config = dict(
    color_jitter=0.1,
    vocab_size=15,
    encoder_conv_stem=False,
    fusion='prefix',
    decoder_layers=10,
    decoder_norm='layernorm',
    decoder_bias='all',
    decoder_drop_path=0.05,
    decoder_prefix_bidirectional=True,
    beta2=0.999,
    batch_size=384,
    weight_decay=0.2,
)
Rows from block 2 of the text decoder, named by matrix and row number. Each number is 128 + 32 x the weight over its row's rms, rounded and kept within 0 to 255. All counts start at 0. After the name is the row's rms in percent of the matrix's.
# proj: attention output (decoder.blocks.2.attn.proj.weight, 128x128), inputs 0-63
proj.2 096 [105  69 149  83 184 122 137 130 135 101 130 147  90 190 116 115 115 107 104  86 213 115 124 161 129 163  96 123 171  97 130 170 108 152  96 169 168 153 110 137 133 134 122 105 153 121 130 153 119 143 129 130 167 157  82 132 128 120 137 153 175 143 137  94]
proj.3 143 [ 80 224 188 129 105 230  51 214 130 184 106  90 168 124 132 134  72 110 178  77  85 210 115 103  82 145 141 149 126 160 162 154 145  77 118 116  99  92 156 111 140  91 129 149 116 164 116 102 143 130 116 116  86 101 163 140 129 129  91 102  97  92 100 184]
proj.4 066 [ 84 130 163 100 129 166 157 105 143 109 100 109  95 163 118 130 134  99  96 153 155 171 151  80 117 182 119 118  98 186 136 146 134 154  99 141 127 122 157 103  90 137 113 101 146 118  96 120 144 138  73 152 159 131 101 113 147 144 126 120 128 150  98  88]
proj.5 105 [182  66  78 189 146  68 219  71  99  79 110 186  69 156 149 198 104 189  62 154 193  95 129 151  99 139 145 177  82 113 129 186  94 143 171  98 122 136 113 156 154 125 143 115  91 153 129 153 137 121 142  86  97 111 124 122 119  83 123 118 117 129 134 129]
proj.6 114 [192 155 116 212  71 119 134 117  90 129  91 143 144  65 158 169 124 195 109 180  68 121 135  99  89 118 189 173  89 147 109 116 133 121 114 156 136 143 132 118 111 121 135 123 160 106 132 135 141 102 143 147 133 128 126 128 126 123 116 136 120 141 147 124]
proj.7 093 [165 133 143 176  78 106 125 104  80  95 121 159 197 122 140 133 146 164  90 154 105 121 146  93 126 136 128 143 163 126  99 106 148 146 101 179 165 159 121 142 100 197 131 131 152  69 127 109 122  89 134 152 197 172  98 123 152 153 136 175 130 155 112  98]
proj.8 089 [193 135 119 182  99 117 130 109  97 103 121 176 149  94 153 168 106 177 102 139 115  87 131 138  79  88 142 147 141  67  85 120 108 170 146 136 160 156  97 123 107 149 133 114 135  68 102 143 137 135 185 150 159 167  98  81 133 105 148 128 112 191 172  66]
proj.9 085 [111 140 123  58 125 162 100 123 151 107 186 119 142 124  81  62 160  69 152 139 110  85 142 131 187  88 109  59 146 113 114  58  69 138 130 165 170 124 158 142 143 113 123 188 114  88 123 118 131 106 127 103  99  49 136 127  98  94  71 150  77 143 186 132]
proj.10 133 [146 101 146 183 116  94 161 111  62  74  68 192 159 162 145 162  91 184  66 116 178 145 120 118  75 169 129 181 144 115 113 190 126 156 118 146 171 169  85 162 145 164 153 115 146 109 138 151 104 115 162 121 194 217  75 122 158 128 165 153 179 147 117  77]
proj.11 075 [ 90 112 124  91 119 149 140 131 158 153 115  85 101  90 109 120 146  85 170 149 117 143 120 138 138 127 117  97  80 146 140 138 114 154 106 143 140  90 143 113 124 102 134 118 150 155  95 106 112 129  71 151 152 101 151 187 191 108 112 101 123 123  75 128]
proj.12 097 [167 131  74 170 110  48 144  98 139 103 119 151 151  75 144 134 197 174 105 154  82 117 133 116 144 126 120 111 107 139  84  70 105 158 111 100 145 122 139 126 137 117 143 106  61  77 116 131 100 169 121 146 167  97 126 100 128 108 145 133 141 183 151 105]
proj.13 109 [ 80 174 137 123  98 207  58 161 178 215 128  23 134  62  91 119 121  76 190 170  42 161 121  97 108  95 157 101  92 134 146  99  93 127  94 179 175 146 146 121 137 108 135 149 141 122 111 151 108 148 137 118 159 155  69 120 109 116 102 160 153 155 176  62]
proj.14 111 [101 125 155  36 156 105 111 145 158  86 139 147 135 147 117  71 164  91 126  68 183 131 130 140 169 149  73  77 204  95 143 103 149 118 111 110 128 132 115  80 114 112 126  91 121  59 104 131 144 154 147 161 141 160 120  93 136 143 165 131 137 173 133  98]
proj.15 075 [114 143 149  72 131 125 100 132 120  78 178 173 202 161 110  56 181 106 133  81 134 109 136 106 185 110  50  97 221  83  95  99 147 107 138 126 131 125 170 100  96 126  98 148 138 101  78 122 137 107 159 146 100 125 133 121 118 116 117 133  96 131 183  99]
proj.16 100 [170  22  38 100 184  20 230  66 138  78 146 174  22 169 109 128 144 150 100 159 212  51 133 187 149 101 132 106  87  85 105 165 138 111 159 102 107 134 119 143 143 103 147 117 137 152 167 152 152 120  99 104 110 132 117 129 122 142 132 139 133 107 103 140]
proj.17 104 [ 71 212 185  74 103 196  34 188 170 169 145  68 180  88  97  74 135  64 191 115  78 163 132  77 114  99 117  62 167 132 124  65 110 131 118 115 127 133 124 107 137 106 139  99 119 130 109 162 123 177 178 116 131 148 114  78 124 109 130 120 150 153 156  91]
proj.18 085 [116 122 158 111 141  95 132 144  83 101 105 179 140 177 145 109 135 148 113  83 177 125 122  99 112 157  88 141 186 146 107 165 165 138 123 128  66  87 137 136  88 129 127 119 168 187 166 132  90  81  90 137 119 124 167 169 226 127 136  81 179  99  77 134]
proj.19 125 [147  88  85 169 128 109 162  98 112 117  94 125  81 115 135 187  88 154  96 141 160 127 113 188 120 131 153 158  67 103 152 180  80 107 150 102 120 125 126 151 147 104 158 143  75 135 166 136 134 129 112 101 105 100 138 106 111 111  87 132  96 125 122 155]
proj.20 104 [141  68 139 117 130  69 167  74  82  59 116 202 170 163 138 129 138 155  64 115 186 102 116 145 158 151  75 124 171 103  86 134  55 134 164 116 195 183 109 188 173 102 128 140 119 129 158 181 147 153 152  91 155 144  51  98  65  91 109 195 141 172 147 102]
proj.21 099 [160 124 102 146 120 127 140 134 139 126 154 145 133 119 114 115 122 136 156 125  89  73 113 143 154  95 150 144 114 106 107 110 125  70 198  63  58  96 158 134 130 100 131 143 108 181 144 123 149 138 106  90  57  73 185 104  91 139 114 112 115  85 115 199]
proj.22 108 [161 148 104 165 100 102 115 118 124 157 178 119 184  65 138 119 175 150 138 168  35 105 120 109 174  93 132 132 121 141  96  42 108 128 118 147 102 103 138 135 135 118 142 144 119 161 122 130 107 109 108 115  99  70 163 129 132 100  98 104 124 136 147 148]
proj.23 091 [136 120 184 118 152 132 136 129  71  87 111 190 165 185 144 137  89 153  84  72 214 130 125 149  94 152  90 164 181  54 111 214 113 138  85 140 215 191  99 141 149 147 136  81 137  88 168 139 125 127 140 134 198 168  83 124  79 156 155 181 196 132 115 110]
proj.24 089 [110 157 135 103 143 137 146 132 112  95 108 176 139 222 169 166  67 147 117  62 172 207 129 118 101 171  97 158 150 183 144 180 164  83 158  97  51 115 146 115 124  87 128 123 119 136 114 159 167 156 128 103  53 123 152 137 122 140 116 102  48  99 133 165]
proj.25 083 [ 91 101  90  63 182  82 144 102 150  98 160 150 101 189 106 111 173 107 112 100 187 143 129 144 181 150  58  80 169 146 153 118 158  93 175 117  69  93 155 109  62 118 121 143 148 183 113 125 158  89 134 128  66 109 173 132 190  90  91 108  97 124 101 161]
proj.26 075 [ 60 128 181  79 147 215 109 147 143 140 151  83  66 180  91  85 120  54 132  96 149 151 129 156 188 180 120 109 124 205 188 137  88 137  91 136 123 124 133  90 129 104 110 118 116 121  80 117 135 179 154 145 135 137 129 119 137 112  94  99 148 136 140 122]
proj.27 097 [148 128  77 148 128 110 157 146 165 118  97 120  81  90 113 149 131 140 150 137 144 108 130 146  91 115 185 129  77  89 141 167 181 104 166  87  25  80 122  83 106  96 151  99 131 171 117 137 152 139 122 114  87 170 142 106 157 127 148  79 101 116 110 116]
proj.28 098 [ 74 134  89  64 151 146 118 126 206 167 151  39  69 109  92  92 173  56 168 174 115 156 143 102 152 130 143  65  95 191 160  84 146 108 124 134  60  90 148  74 111  65 123 107 135 132 101 153 131 159 114 135  70 124 145 133 154 119 130  89 120 141 154 125]
proj.29 072 [122 203 161 139 114 183  80 190 128 164 137 136 218 142 128 144  63 130 178  94  84 163 114 101  55 100 148 156 158 109 109 122 143 121 130 148  98 140 128 117 148  84 101 115 137 148 112 151 157 178 170 102  51 111 128 135  91 108  93  92  72 114 203 148]
proj.30 102 [186 114  45 152 112  41 139  89 129 130 148 126 136  46 150 126 196 159 127 197  63  94 145 129 149  68 152 106 109 109 100  35  77 156 131 168 197 153 121 152 102 144 120 133 165  87 133 145 109 106 149 126 161 104 100 125 108  93 116 175 149 174 174  98]
proj.31 088 [157 134 102 146  93  73 107 125  99  95 132 154 194  86 100  83 191 144 106 135  99 130 124 148 157 115 116  95 155  68  86  94 194  76 135 106  98 145 113 115 148 147 123 136 122 105 111 122 132 122 140  93 117 193 127 118  97 167 152 157  76  64 106 127]
proj.32 119 [109 187 100 145 107 205  88 158 182 208 138  46 131  70 102 127 122  97 203 178  31 144 126 112 105  92 192 115  71 151 141  94 107 160  71 154 157 133 140 136 136 165 119 119 123  86 119 124  89 126 104 129 165  87 120 140  95 155 145 162 162 131 147 101]
proj.33 079 [135 119 107 145 143 132 143 116 138 150 116 107  81 123 142 144 107 119 129 156 123 121 121 133 110 131 175 127  90 161 144 123 132 178 117 135 123 118 142 139 109 158 128 131 120 136 146 128  83 136  71 147 181 107 123 144 144 153 144 151 184 143 104 116]
proj.34 090 [130 145  82 133 117  86 135  76 133 132 115 111 142 129 159 147 172 147 102 180  95 194 162  88 134 180 127 113 114 230 137  91 126 129 113 149  93  63 151  81 136  63 120 130 155 189  79 131 114 135  92 135  79  78 149 191 180  80 109  92 146 125 141 156]
proj.35 113 [ 98 153 106  90 143 179  67 155 192 189 164  38  91  68  81  97 141  62 185 154  95 128 149 144 123  88 171  67 100 108 162  81 116 127  92 176 145 124 167 102  85 129 112 146 126  63 108 110 113 103 133 141 140 104 127 134 129 121 109 148 137 164 172  98]
proj.36 105 [138 105 148  92 139  99 112 129 123  96 158 150 149 141 126  90 164 115 113  99 152  90 137 128 174 127  72 111 201  93 108  99  99 149 117 151 189 159 118 164 134 121 125 134 119 126 125 145 123 142 147 115 163 144  58 123 120 101 112 168 152 187 144  77]
proj.37 095 [175 136 169 180 106  88 144 146  65  83 106 213 201 149 168 154  99 196  93  86 138 122 116 111  82 133  98 194 179  83  98 158 158 139 131 160 117 120 130 157 129 107 118 125 183 202 136 146 125 103 125 114 107 140 113 182 165 106 104  98 126 103 125 142]
proj.38 104 [137 115  79 122 133  71 116 126 177 164 173  84  85  73 112  95 203 111 151 151  88  98 144 129 198 105 124  70  90 182 135  44 115 125 162  99 108 109 139 129 162 119 127 153  87 170 145 126 115 159 105 105 112  83 149 124  88 130 122 130  99 122 123 154]
proj.39 092 [162 153  65 146 106 177 151 128 154 145 178 104 100 142 135 134 110 116 182 153  44 107 122 140 140  69 164 145  96 132 116  97 148 104 111 152 114 131 150 115  97 154 118 159 123  52  68 118 139 121 134 103 106 106 147 122 106 146 106 153  54 115 157 119]
proj.40 108 [192  95  69 164 118  66 155  65 111  88 161 145 128  93 143 101 215 156  73 204  83  78 156 121 197 140 135 125 134 142  99  57 126  96 167  71  90 120 112 111 149 109 124 114 111 138 152 109 169 161 130 126  72  79 174 101  71 163 127 116 108  72 123 213]
proj.41 092 [ 80 159 178 100 154 141 102 116  91 104 115 165 182 212 181 133 113 139  81  66 162 214 125 112 157 200  52 149 192 168 145 162 158 109  90 150 159 142 146 135 126 175 133 119 128  82 165 127 126  83  83 159 164 141 126 159 115 197 156 164 142  96  95 158]
proj.42 103 [136  45  92  95 174  47 174  85 148  94 139 141  54 152 130 121 162 120  88 132 209  88 138 159 172 143  94  89 127 131 133 126 177 110 169  74  88 149  82 111 133 170 128 118 120 118 150 101 167 119 135 143 120 166 151 106 116 178 158 117  68  76  87 148]
proj.43 100 [126 100 106  93 136  93 134 125 174 136 140  94  88 104 101  89 179  92 160 160 118  97 139 125 146 101 136  84 114 121 110 100 209 107 141 139  92  98 119 111  94 156 125 112 200 159 131 121 112  70 105 116 124 164 178 184 172 152 149 111 120  27  68 161]
proj.44 107 [ 86 162 204 108 105 186 115 152 125 134  97 111 131 156 143 133  80 111 128  94 167 174 126 119 111 172 123 138 130 151 155 196 151 122  96 138 139 130 142 123 102 164 117 111 140  78 152 109 121 100  74 168 167 129 151 163 136 179 149 152 144 120  77 140]
proj.45 118 [ 57 110 161  30 182 139 118 148 164 112 162 126 108 199 109  77 132  60 141  62 185 136 123 142 178 151  64  82 166 142 151 128 164 129 121 125 114 127 125 116  92 142 109 110 177 125 117 129 130 101 135 160 140 179 121 146 178 157 155 116 162 121  90 100]
proj.46 099 [107 109 124 118 154 181 155 131 159 164  97  99  56 133  96 166  45 107 170 153 178 131 136 162  51 112 174 150  62  86 173 223 131 153 118 132 148 140  99 114 116 102 114  57 191 152 143 155 137 139 104 164 157 147  92 138 141 150 152 121 178 139  93 123]
proj.47 083 [ 69 108 139  77 162 167 102 140 129 140 137  93 115 160  89  96 133  86 149 120 153 136 125 145 138 147  99  95 155 105 147 141 119  98 117 119 103  98 152 113 114 106 109 170 144 153  93  73 150  99 168 128  68  75 192 119 151  98  71  59 105 105 131 170]
proj.48 137 [ 86 211 248 131  75 222  36 192  93 138 104 107 201 128 152 110 100 118 109  70 108 198 134  83 110 180 113 146 188 157 153 129 130 120 100 152 133 131 143 114 130 157 117 154 108 108  91 109 129 120 153 126 124 138 116 128 127 127 121 131 122 135 150 111]
proj.49 084 [138 127 103 175 135 131 174 103 133 133 116 132  74 145 151 188 102 160 108 144 138 146 135 116 129 162 150 162  59 217 161 167 184  58 194  51  52 109 123  90 125  98 120 108 136 183 134 102 201 133 138 133  40 150 171 118 122 169 139  71  89  80  95 200]
proj.50 109 [190 108 160 173 114 102 159 109  44  83  98 192 164 128 151 152 113 180  83 124 173  81 126 147 102 128 123 190 143  56  99 187 131 111 167  86 108 136 103 135 174 106 138 140 130 214 124 123 141 149 177  86  93 139 139 112  96 105 109  92 110  77 119 149]
proj.51 081 [118 137 142 114 140 174 119 170 168 174 184  96  47 122 129  97 106  97 177  99 115  81 121 141 161  93 152 112 102 167 153 107 183 113 170  69  48  96 114 100  97 143 110 126 157 210 121 101 154 116 114 142  95 105 183 124 138 155 154  95 130 104  58 145]
proj.52 104 [105 139 172  91 116 188 117 171 161 156 149  86 114 115  84  64 141  79 187 116  99 102 119 146 155  97 150 109 104 101 115 130 126 148  60 127 155 107 147 126 161 117 130  88 141 135 113 125  92 128  71 178 186 128  97 163 164 156 173 122 232 154  71  89]
proj.53 099 [117 141 137 124 118 102 103 130 141 119 132 140 145 127 168 130 147 144  87  86 122 183 125 112 166 176  92 109 164 183 128  65  84 146 139  77 150 160 123 152 122 135 113  97  96  91 165 169 120 170 123 141 166  96 105  82  82 137 165 174 165 186 131 121]
proj.54 072 [134  74 103 113 184  61 195 101 129 108 135 146  93 167 142 145 146 135  92 126 191 111 131 112 134 151 100 133 141 158 138 142 150 128 179  97  79 109 122  87 127  69 124  97 166 224 121 133 142 188 111 120  82 146 127 163 168 110 119  74 119 113 113 133]
proj.55 099 [ 91 174 119 182 115 158 118 144 119 169  85  98 117 139 145 192  86 143 117 128 107 218 121  98  89 171 155 154  74 242 164 147 141 105 142 119 100 107 124 128 149 129 141 148 127 156 125 114 117 135 137 115  98 133 172 150 173 137 114 114 107  70  97 164]
proj.56 097 [124  82 159 111 117 137 135 150 139 130 139 111  73 131  94  95 125  97 146 123 141  73 126 137 136 110 128 123 137  97 132 141 158 135 126 153 132 104 150 131 137 113 101 162 179 184 110 105 125 105 108 170 121 116 120 191 193 122 129  80 158 139  97 120]
proj.57 100 [ 42 159 170  58 152 192  98 156 155 161 106  93 123 165 117 133  81  82 160  93 179 207 132 123 107 174 104 103 136 188 174 177 168 140  89 158 101 112 132 103  70 127 122 104 169 115 110 122 115 123 133 172 135 176 131 152 199 138 146 100 141 145 123 101]
proj.58 092 [133 119 162 109 142 113 130 137 112 123 160 138 123 147 125  94 159 118 126 104 135 103 124 126 171 133  97 119 160 143 113 110 149  90 168 113  69  81 148 125 142  88 117 135 166 250 116 131 130 100 108 112  61 109 138 182 160 106  98  72 159  78  89 172]
proj.59 114 [118 155 177  76 133 169  91 141 135 128 184 115 140 137 123  43 184  76 146 109  91 104 151 108 194 123  92  88 184 172 132  44 120 123 169  90  79 104 149  81 119 117 109 144 103 143  91 110 142 179 159 106  66  62 179 116  95 110 113 103  71 103 183 157]
proj.60 094 [172 110 147 155 123  94 168  70  58  67 118 207 149 180 202 135 144 179  43 112 145 107 147 109 146 171  82 183 188 158  98 139 114 153 182  79 134 148  99 106 119  93 134  73 136 139 100 177 144 182 167 123 145 170  91 108 149  98 125 124 112 141 109 117]
proj.61 113 [145 126 169 135 120  82 122 118  86  76 128 179 191 126 158 121 144 160  71  88 152 131 131 131 155 159  71 136 174 114 102 128  91 141 112 123 195 179  79 178 139 135 139  88 135 121 191 155 125 122 145 164 202 191  69 110 142 126 147 165 211 172  91 104]
proj.62 112 [139 120 158 101 137 118 123 123 122 115 143 119 145 112 157  75 192 109 120 131 108  90 136 106 195 141  90 127 160 142 107  92 113  86 191  76  50  85 163  85 153  87 156 165  76 201 119 116 140 157 102  60  42  66 181  96  87 113  81  88  58  71 157 180]
proj.63 114 [138  47 103 156 169  93 195  97  95 102  75 164  81 161 136 192  87 152  96 131 222 115 122 177 100 159 131 168  90 111 146 226 156 130 181  73  72 106 121 111 109 108 104 136 119 165 152  87 159 154 138 161  65  84 189 124 117 151 124  62  50 105 138 193]
proj.64 097 [ 91 150 109 123 164 196  95 173 182 211 167  62  86 107 103 145  82  91 198 132  95 154 124 155 103  86 165 114  64 137 180 126 143 103 126 148 139 135 139 123  96 118 100 125 190 146 129 124 147  90 146 153 104 135 127 151 129 130 135 115 147 133 134 127]
proj.65 076 [ 79 121 140  74 151 141 133 164 148 135 183 139 150 159  57  64 187 103 160  84 109 123 111 131 213 134  74  96 161 146 132  83 100 117 115  95 145 134 102 136 175  89 118  81 133 155 123 133 156 165 146 152  94  81 139 138 106 108 137 109 168 173  97 187]
proj.66 088 [ 95  90 123  64 131 130 107 136 209 134 123  85  81 100  96 125 108  65 158 134 174 119 129 122 122 112 119  72 117 114 135 103 156 101 192 138 132 155 115 139 128 186 140 166 124  98 149 128 154 100 165  86 132 193 122 121 101 148 138 154  73 100 153 114]
proj.67 081 [142  96  89 170 110  91 158 107 120 128  87 139 140  85 132 174 118 171 122 170 132 147 128 120  93 140 152 157  81 134 122 151  60 135 190 103 103 100 135 166 169  81 161 175  60 181 146 127 136 155 127  72  69  82 148 106 112  60  80  91  75 139 170 157]
proj.68 105 [ 84  91 126  25 190  82 133 136 155 100 152 149 125 188  94  75 161  83 146  73 196 118 125 151 165 127  69  70 189  99 132 125 144 141 134 139 121 138  96 105 119  74 115 104 180 154  89 162 158 172 180 134 112 190  85 126 167  87 125  99 136 137 155  80]
proj.69 084 [188 150 142 148  80  71 129 130  97  91  95 172 149  75 149 102 164 162 113 149 125  95 144 114 122 109 151 131 139  85  89 127 202 126 101 144 122 127 106 123 124 142 135  86 179 128 132 125 132 107 111 138 153 185 125 177 164 174 155 113 114  65  88 145]
proj.70 093 [ 78 122 172 117 172 244 119 182 157 172 135  94  79 182  96 147  34  81 168  96 161 131 103 158  87 129 156 147  89 126 163 196 140 111 114 159 124 130 126 164 141 167 134 134 162 186 132 134  92  82 123  96 143 184 108 165 163 139 133 123 176  92  81 114]
proj.71 137 [143 110 108 203 118 141 162 127 119 166  96 102  62 121 119 187  77 158 126 179 133 131 121 140  75 128 201 176  46 142 159 193 160 143  81 163 133 112 137 130 111 141 109 118 160 114 129 113 107 108  94 169 150 128 133 190 173 150 158 119 174 126 105 117]
proj.72 073 [108  98 136 158 147 149 148 113 121 163  84 107 112 126 142 199  72 130 109 150 148 155 114 126 108 162 115 171  83 179 167 160  71 122 159 128 156 163 127 150 141  54 126 139 134 165 151 175 151 165 161 156 107 108  94 104 127  78  58  92 127 164 165 144]
proj.73 088 [158 153 167 155  98 167 124 149  94 122 105 158 162 147 177 159  67 160 134 103 124 121 130 110  71 114 131 197 155  90 112 187 140 118 156 132 114 103 143 136 144 120 128 163 138 166 155 104 131  98  94  97  83  89 166 178 128 140 113 110  70  56 120 192]
proj.74 091 [157 156  75 174 107  90 117 107 138 162 163 116 156  92 123 147 156 170 134 182  54 121 135  98 134  81 166 113 116 151 108  55 100 134 124 143 134 142  91 144 154 151 148 144  92 108 148 126 132 133 138  95 126 111 148 100  91 110 102 165  96 119 142 150]
proj.75 096 [111 158 162 176  70 192 137 169 110 149  53 104 154 116 127 176  72 149 147 126 108 188  90 116  79 165 175 206  79 125 151 214  93 110 108 110 148 134 148 178 184 115 174 133  72 130 156 140 102 132  74  95 168  93 104 117 129 122 152 169 192 164  88 117]
proj.76 100 [218 131  79 186  87  35 170  94 112  77 105 176 114 110 191 161 161 206  67 163 113 125 146  95 113 135 151 150 116 149 103 113 179 143 123  68 118 140  81 115 108 147 100  66 168 117 110 119 150 139 117 187 148 153 120 130 142 186 181 122 123 105  50 124]
proj.77 101 [ 99 131 204  75 145 181 120 171 113  98 138 152 160 179 123  85  98  97 155  63 153 101 117 132 124 131  97 149 197  73 146 161 127 153 122 160 176 174  82 174 134 119 106 105 225 180 139 163 149 117 156 135 189 183  47 141 129 100 134 145 203 150  94  97]
proj.78 112 [118 158 195 123 114 143 107 127  72 101 123 179 197 177 179 126 120 155  76  89 151 183 125  88 139 198  87 147 179 191 110 124 150 122 117 153 112 109 141 126 145 153 102 146 142 157 143  97 137  82  95 125  87  80 170 185 128 144 122 118 120  68 114 194]
proj.79 104 [116 143 181 165 102 134 121 125  84 121  73 161 184 137 159 174  84 165  97 101 142 157 111  99  70 148 107 170 147 121 105 178  74 172 121 148 183 144 119 144 169 129 168 136  50  90 143 147  86 177 150  94 155 140 110 101  91  85 130 157 109 180 210 100]
proj.80 113 [131 138 122 196 104 138 128 136  86 141  65 122 147 102 131 188  88 170 113 159 125 184 105 127  53 145 179 178  91 100 160 184 139 119 115 153 149 160 119 147 128 163 122 166 161 128 135 108 159  92 134 145 151 147 109 118 104 149 113 145 106 124 105 119]
proj.81 097 [130 198 121 152  83 169  67 130 119 179 148  84 178  56 131 125 154 122 142 182  15 146 134  82 123  86 157 107 120 142 124  33  86 129 136 167 150 128 151 120  99 122 116 162 124  96 130 124 132  97 152 113 109  84 143 118  97  80  55 130 103 142 204 125]
proj.82 091 [181  92  49 182 112  84 180  99 133 142 127 122  72  87 114 155 126 149 143 210 114  74 142 142 108  84 191 141  50 102 110 135 144 148 141 122 119 174  80 140 116 133 111 105 200 139  90 144 176 148 199 169 158 191  64 109 150 134 135 103 151 163 113  66]
proj.83 106 [199 104  88 201  88  46 127  89  81 119 167 153 144  68 143 122 209 183  73 183  72  87 139 102 184 116 125 125 138 154  77  17 101 119 160 124 154 132 140 141 152 124 129 129 118 158 167 125 124 123 111 125 110  75 144 161 107 111 115 133 132 127 137 179]
proj.84 096 [ 84 135  82 104 142 181 155 121 173 165 146  78  97 151 102 157  87  95 181 159 117 158 112 128 131 113 156 132  66 164 172 147 118 120 118 133 112  89 168 129  97 147 129 155 107 115 165 115 105  85  77 127 102  69 182 128 122 146 102 122 108 106 143 164]
proj.85 089 [113 207 145 111 119 195  98 142  96 115 106 157 194 144 178 146  86 124 133 117 110 191 123  82  75 134 137 150 150 150 145 123 173 101 132 121  98  87 182  86  85 124 124 169 110  96  91  94 131 106 133 120  84 120 175 122 141 124 125 102  56 106 162 136]
proj.86 091 [ 58 161 130 128 128 159  94 147 132 173 115  66 145  91 133 127 159  92 142 129  84 203 107 144 170 149 114  99  70 206 161  91 139  81 173 115  84 129 125  97 129 133 149 150 106 144 145 132 136 126 149 105  98 146 157  92 115 128 114 112  76 102 149 149]
proj.87 109 [120 140 134  84 113 129 118 119 138 124 166 113 127 126  74  43 188  86 148 139 104  96 137 138 194 101 130  78 133 118 111  90 138 139  76 113 144 119 139 126 116 151 107 112 130  84 120 101 106 119  80 192 177 100 139 137 145 177 168 139 198 147  71 111]
proj.88 105 [142 187 178 196  74 193  71 167 112 152 118 121 196  81 153 143 105 152 117 107  55 156 104  95  96 123 153 173 132 119 112  89  80 114 122 125 177 152 140 146 166 144 138 166  71 119 137 127 118 151 132 104 148 120 104  71  53 121 117 165 121 173 161 120]
proj.89 093 [150 119 111 144 153 139 148 119 114 120  87 156 100 163 164 184  50 166 101 129 177 131 110 146  78 136 157 175  89 116 152 207  99 150 142  93 162 189  59 168 202 189 145 151 103 129 154 132 128 158 157  75 168 173  88  63  54 153 141 171  94  82 109 102]
proj.90 094 [ 82 153  84  99 151 169 107 143 188 180 124  59 110 123 100 137 123  83 183 151  96 175 104 134 117 112 157  93  87 132 162 117 104 152  83 128 214 193 111 123 114 181 115 107 143  43 127 109 119 113 162 143 192 150  96  88  74 176 155 198 175 150 145  87]
proj.91 102 [133 118  41 140 154 131 117 130 189 192 163  77  78  84  83 141 120 107 191 186  93  87 119 147 107  58 174  92  51 104 114 104 105 124 157 127 108 116 140 144 150 144 133 163  95 152 140 128 118  98 140  79  87  81 163 115  84 106  97 117 101  89 174 159]
proj.92 108 [173 170  74 174 100 134 130 112 139 170 169  90 124  53 146 129 168 138 159 187   5 103 144 123 156  63 171 121  75 165 131  50  86 115 131 123 116 117 167 127 109 116 124 121 122 144 127 133 128 122 102 128 116  80 127 118 111 114 101 127 156 150 149 134]
proj.93 096 [202  64  50 206 134  51 156 100 121 144 150 144  89  71 117 146 149 171 123 161 110  40 126 157 127  75 157 139  84  82  79 108  93 159 124 132 150 134 118 155 187 132 141 161  77 144 115 137 117 139 135 122 155 132  90 102 117  84 123 112 135 176 155  91]
proj.94 103 [102 218 211 151  71 183  47 166 120 173 125  96 219  76 145 121 126 128 149 105  55 177 138  65 118 130 116 129 153 190 123  77 123 111 122 135 142 115 158 119 145 130 125 163  79 103 131 113 123 141 159 157 110  94 159 116 137 128 143 128 140 173 166 159]
proj.95 086 [124 132 148 130 111  73 126 136 150 131 124 144 134 107 127 111 157 151 108 125 115 110 129  82 122 116 107 115 144 130 107  93 150 185 149 140 140 107  84 122 145 134 116 105 158 159  99 132 106 133 131 159 150 153 138 203 210 104 168 105 140 120  86 130]
proj.96 082 [ 96 216 127 103 103 233  65 166 155 175 156  54 167  85 118 104 113  78 190 133  20 187 123 130 121  90 167  99  93 139 148  74 142 128  60 151 161 105 132  87  99 111 119 121 114  45 115 100 100 106 114 167 153 129 152 138 155 155 148 154 149 143 114 139]
proj.97 088 [152 146 121 181 129 142 169 131 109  96  84 158 104 177 175 192  72 170  87  98 163 186 117 163  97 173 153 189  85 143 159 208 169  82 158  81 118 170 114 131 119 134 121  82 123 107 107 167 156 158 172 117 139 244  58 118 118 169 165 158 104 126 107  93]
proj.98 088 [116 130 139  97 141 125 103 130 133 117 147 135 123 146  94  93 141 113 123 114 152 121 143 122 117 128 121  96 189 104 123 112  65 182  62 168 204 150 115 141 138 136 120  92 129  76 130 144  91 139 117 150 192 116  88 109 107  98 145 168 205 197 145  80]
proj.99 108 [102 144 133 144 126 159 107 160 158 191 107  82 118 107  94 142  95 114 178 143 101 138 120 125  64 102 179 123 104 119 142 135 119 148 109 181 114 100 170 141 115 118 122 157 145 147 115 137 102 117  92 115 123  99 130 162 141 103 102 112 125 131 159 117]
proj.100 094 [120 144 105 123 144 149  96 164 177 200 179  66  96  94 103  97 140  93 199 145  57  88 118 143 164  66 168 104  82 150 141  86 117 139 104 138 152 128 134 157 145 192 146 160  86 112 144 111  66 124 120 104 168 135 138 140 112 153 165 161 150 106 128 116]
proj.101 091 [112  91 164  67 167 134 113 114 149 122 178 116 118 125  96  65 172  63 145 126 131  44 155 117 167  89  55  91 191  80 109  89  79 159  98 152 186 131 166 143 136 103 137 142 102 109 120 147  81 143 128 122 170 113  84 121 147  91 127 160 181 197 164  79]
proj.102 092 [160  47  75 129 147   0 203  83 129  73  71 183  77 125 127 151 162 171  82 164 223  98 132 130  95 148 127 119 118  90 111 171 143 175 131 127 130 128  75 137 118 120 150  85 161 127 149 137 133 141 116 142 174 169 119 123 160 111 143 105 125 141  99 111]
proj.103 112 [157  91 116 137 130  86 190  74  81  88 110 149 111 130 133 132 163 143  92 165 148  98 131 168 143 128 127 137 114  86 122 161 120 182  41 158 165 144 110 117 109 138 134  61 181 100 105 141  81 103  98 174 196 158  88 130 164 148 151 138 179 166  87  66]
proj.104 132 [219  77  55 196 118  53 169  74 100 106 143 153  82  76 141 154 159 175  78 211 123  50 140 144 139  92 164 137  86 103  93  94 124 122 155 120 128 136 135 144 136 164 127 158 136 146 149 108 146 100 118 114 124 109 133 119  85 145 109 128 103  87 124 138]
proj.105 091 [130  93  64 150 133  99 162  95 173 142 109  74  47 119 108 159 162 133 101 211 124 147 125 120 139 152 178 113  71 179 173 123 134 122 100  95 165 166  97 113 124 148 128  89 100  32 141 120 156 144 104 147 176 143 105  96  69 187 168 199 124 134  96 116]
proj.106 107 [ 93 145 145  75 158 158 123 131 119 103 144 176 171 208 159 140  72 113 128  48 165 170 109 148 135 159  70 129 176 152 124 140  95 116 152 106 126 133 136 128 125 104 148 147  79 101 146 138 137 155 140  70 101 117 134  81  87 109  96 143  78 131 180 139]